config = dict(
    encoder_arch='conformer',
    model='audio captioner',
    dataset='synthesised sound scenes: up to three everyday sounds over a background',
    train_examples=26041,
    noise_aug=0.002,
    time_shift_ms=50,
    input='waveform_16khz',
    tokenizer='word',
    vocab_size=93,
    encoder_norm='rmsnorm',
    encoder_activation='gelu_tanh',
    encoder_mlp_ratio=4,
    encoder_head_dim=64,
    encoder_fused_qkv=False,
    encoder_qk_norm=True,
    encoder_layer_scale_init=0.01,
    encoder_inner_norm=False,
    encoder_moe='top_k',
    encoder_num_experts=32,
    encoder_moe_every=2,
    encoder_expert_mlp_ratio=0.5,
    encoder_experts_per_token=1,
    encoder_shared_expert=False,
    encoder_wave_strides=[5, 2, 2, 2, 2, 2],
    encoder_subsampling=4,
    encoder_layers=10,
    encoder_width=128,
    encoder_positions='rope',
    encoder_kernel_size=31,
    fusion='cross_attention',
    decoder_width=128,
    decoder_layers=7,
    decoder_norm='layernorm',
    decoder_norm_position='pre',
    decoder_activation='geglu',
    decoder_mlp_ratio=4,
    decoder_head_dim=32,
    decoder_fused_qkv=True,
    decoder_bias='none',
    decoder_qk_norm=False,
    decoder_parallel_block=False,
    decoder_inner_norm=False,
    decoder_positions='rope',
    decoder_cross_attention_every=1,
    decoder_tie_embeddings=False,
    residual_init='none',
    optimizer='adamw',
    learning_rate=0.0023,
    beta1=0.9,
    beta2=0.999,
    eps=1e-08,
    l1_shrink=0.01,
    max_steps=4000,
    batch_size=64,
    epochs=9.8,
    lr_schedule='step',
    warmup_steps=800,
    weight_decay=0.4,
)
Rows from block 2 of the audio encoder, named by matrix and row number. Rows with one number belong to one neuron. Each number is 128 + 32 x the weight over the matrix's rms, rounded and kept within 0 to 255. All counts start at 0.
# fc1: first MLP up (encoder.blocks.2.ff1.fc1.weight, 512x128), inputs 86-127
# fc2: first MLP down (encoder.blocks.2.ff1.fc2.weight, 128x512, transposed), outputs 86-127
fc1.88 [ 75 124 128 121 128 129 106 128 128 125 128 128 128 128 137 128 128 128 128 128 128 128 128 128 137 128 128 124 128 131 128 128 132 128 128 128 128 128 128 128 128 127]
fc1.93 [129 128 129 128 129 128 128 128 128 128 128 128 128 128 128 128 128 135 128 130 119 124 128 128 128 118 128 128 128 116 128 128 129 128 128 128 128 128 128 129 128 128]
fc1.94 [201 120 128 180 161 128 122  72 129 115 109 120 124 130 151  99 107 126  94 127 129 139 144 101 115 123 108  85 119 129  95  12  94 129 129  82 113 176 121 129 127 118]
fc1.95 [128 126 129 184  36 123 212 170 132  53 144 154 141  77  60 129 125 117 105  65 211  73 131 130 113 152  97  98 117 199 129 148 181 202 243 100   9 107 131  60 130  61]
fc1.96 [ 93 114 118 131  93 108 125  57  88  85 121 125 100 132 128 106  26 103 101  24  73  59 132  94   0 132 115  54 108 112  86  61 124 255 172 140 100   0  72  20  79  31]
fc1.105 [119 142 128 127 130 133 120 128 125 130 141 128 136 153 128 127 126 130 132 146 128 130 128 127 128 128 128 119 131 129 126  83 134 128 137 128 131 133 131  95 129  91]
fc1.108 [196  64 133 229  72 122 237 108  80 131  56 145  70  88 153 101  97 115  69   0 100 139 255 140 221 106 138 255 120 108 103 228 165 131 106 159  49   0  83  60  53   0]
fc1.110 [128  98 106 152 108 100 125 100  85 101 129 117 135 104 100 130 128 112 114  64  81  54 107 129  62 122 129 120 113 147  49 128 151 114 120  99 126 113 126  66 128 121]
fc1.111 [128 128 128 127 119 128 128 128 128 128 128 110 128 128 132 128 128 128 115 128 128 126 108 128 128 128 120 128 128 125 133 128 118 128 128 128 130 128 128 128 128 131]
fc1.112 [136 134 128 130 133 128 118 128 126 126 135 128 130  99 128 128 128 128 129 137 115 128 109 128 128 128 129 115 130 111 129  85 127 128 128  75 127 118 128 128 128  97]
fc1.114 [168 105 131 126 122 130 135 124 133 139 129 128 128 134 129 103 128 128 128 127  85 132 127 131 127 128 125 112 128 123 128 129 126 128 127 112 128 142 128 128 128  92]
fc1.116 [255 146 109 125  93 106 131 144 108 130  95 100 118  20 122 104 124 120 146 123 114 103   8  94 106  84 119  38 129 132 116 128 167 109  93  82  67 130 129 129 124 111]
fc1.118 [139 129 128 128 127 128 106 128 128 128 128 128 128 127 128 128 130 128 128 128 128 128 127 106 128 128 128 128 128 128 128 129 125 128 128 128 125 128 128 128 128 130]
fc2.88 [128 120 128 128 128 128 128 127 128 128 128 128 137 128 128 128 128 128 128 132 128 128 128 128 128 128 128 121 128 128 128 128 128 128 128 128 128 128 128 128 128 128]
fc2.93 [128 128 128 128 128 128 128 130 128 128 128 128 130 128 128 128 128 128 128 127 128 127 128 128 128 128 128 141 128 128 128 128 128 128 128 128 128 128 128 128 128 128]
fc2.94 [128 121 128 147 128 128 134 214 128 128 128 128 174 128 128 128 128 128 130 126 128 133 129 128 128 128 128 129 128 128 132 128 136 128 128 128 128 128 128 128 128 128]
fc2.95 [128 150 128  74  52 128  85  30 125 128 128 128   0 128 128 128 128 128 153  77 128  67 135 128 128 128 128   0 128 128 136 128 132 128 129 128 128 128 128 131 128 128]
fc2.96 [128 111 128  63 128 128 221 214  81 128 128 128  56 128 128 128 128 128 134  70 128  49 127 128 128 128 128 131 128 128 196 128 135 128 128  59 128 128 128 128 128 128]
fc2.105 [128 154 128 128 128 128 128 128 128 128 128 128 110 128 128 128 128 128 128 137 128 134 129 128 128 128 128 119 128 128 132 128 128 128 128 128 128 128 128 128 128 128]
fc2.108 [128 121 128 129 128 128 172 255 127 128 128 128  65 128 128 128 128 128 121  93 128   0 114 128 128 128 128  91 128 128   0 128  98 128 128  65 128 128 128 128 128 128]
fc2.110 [128 123 128 129 105 146 109 117 128 128 128 128 221 128 128 128 128 128 131 130 128 220 153 128 128 128 128 130 128 128 156 128 125 128 128 129 128 128 128 128 128 128]
fc2.111 [128 115 128 128 153 128 128 128 128 128 128 128 128 128 128 128 128 128 128 138 128 128 128 128 128 128 128 129 128 128 130 128 128 128 128 128 128 128 128 128 128 128]
fc2.112 [128 128 128 128 128 128 129 131 128 128 128 128 130 128 128 128 128 128 128 135 128 147 128 128 128 128 128 130 128 128 139 128 128 128 128 128 128 128 128 128 128 128]
fc2.114 [128 128 128 129 128 128 129 136 128 128 128 128 104 128 128 128 128 128 128 138 128 134 128 128 128 128 128 179 128 128 148 128 128 128 128 128 128 128 128 128 128 128]
fc2.116 [128 129 128 129 128 128 221 255 128 128 128 128  50 128 128 128 128 128 128  10 128 125 130 128 128 128 128 231 128 128 126 128 130 128 128 128 128 128 128 128 128 128]
fc2.118 [128 128 128 128 128 128 134 127 128 128 128 128 133 128 152 128 128 128 128 128 128 128 128 128 128 128 128 127 128 128 131 128 128 128 128 128 128 128 128 128 128 128]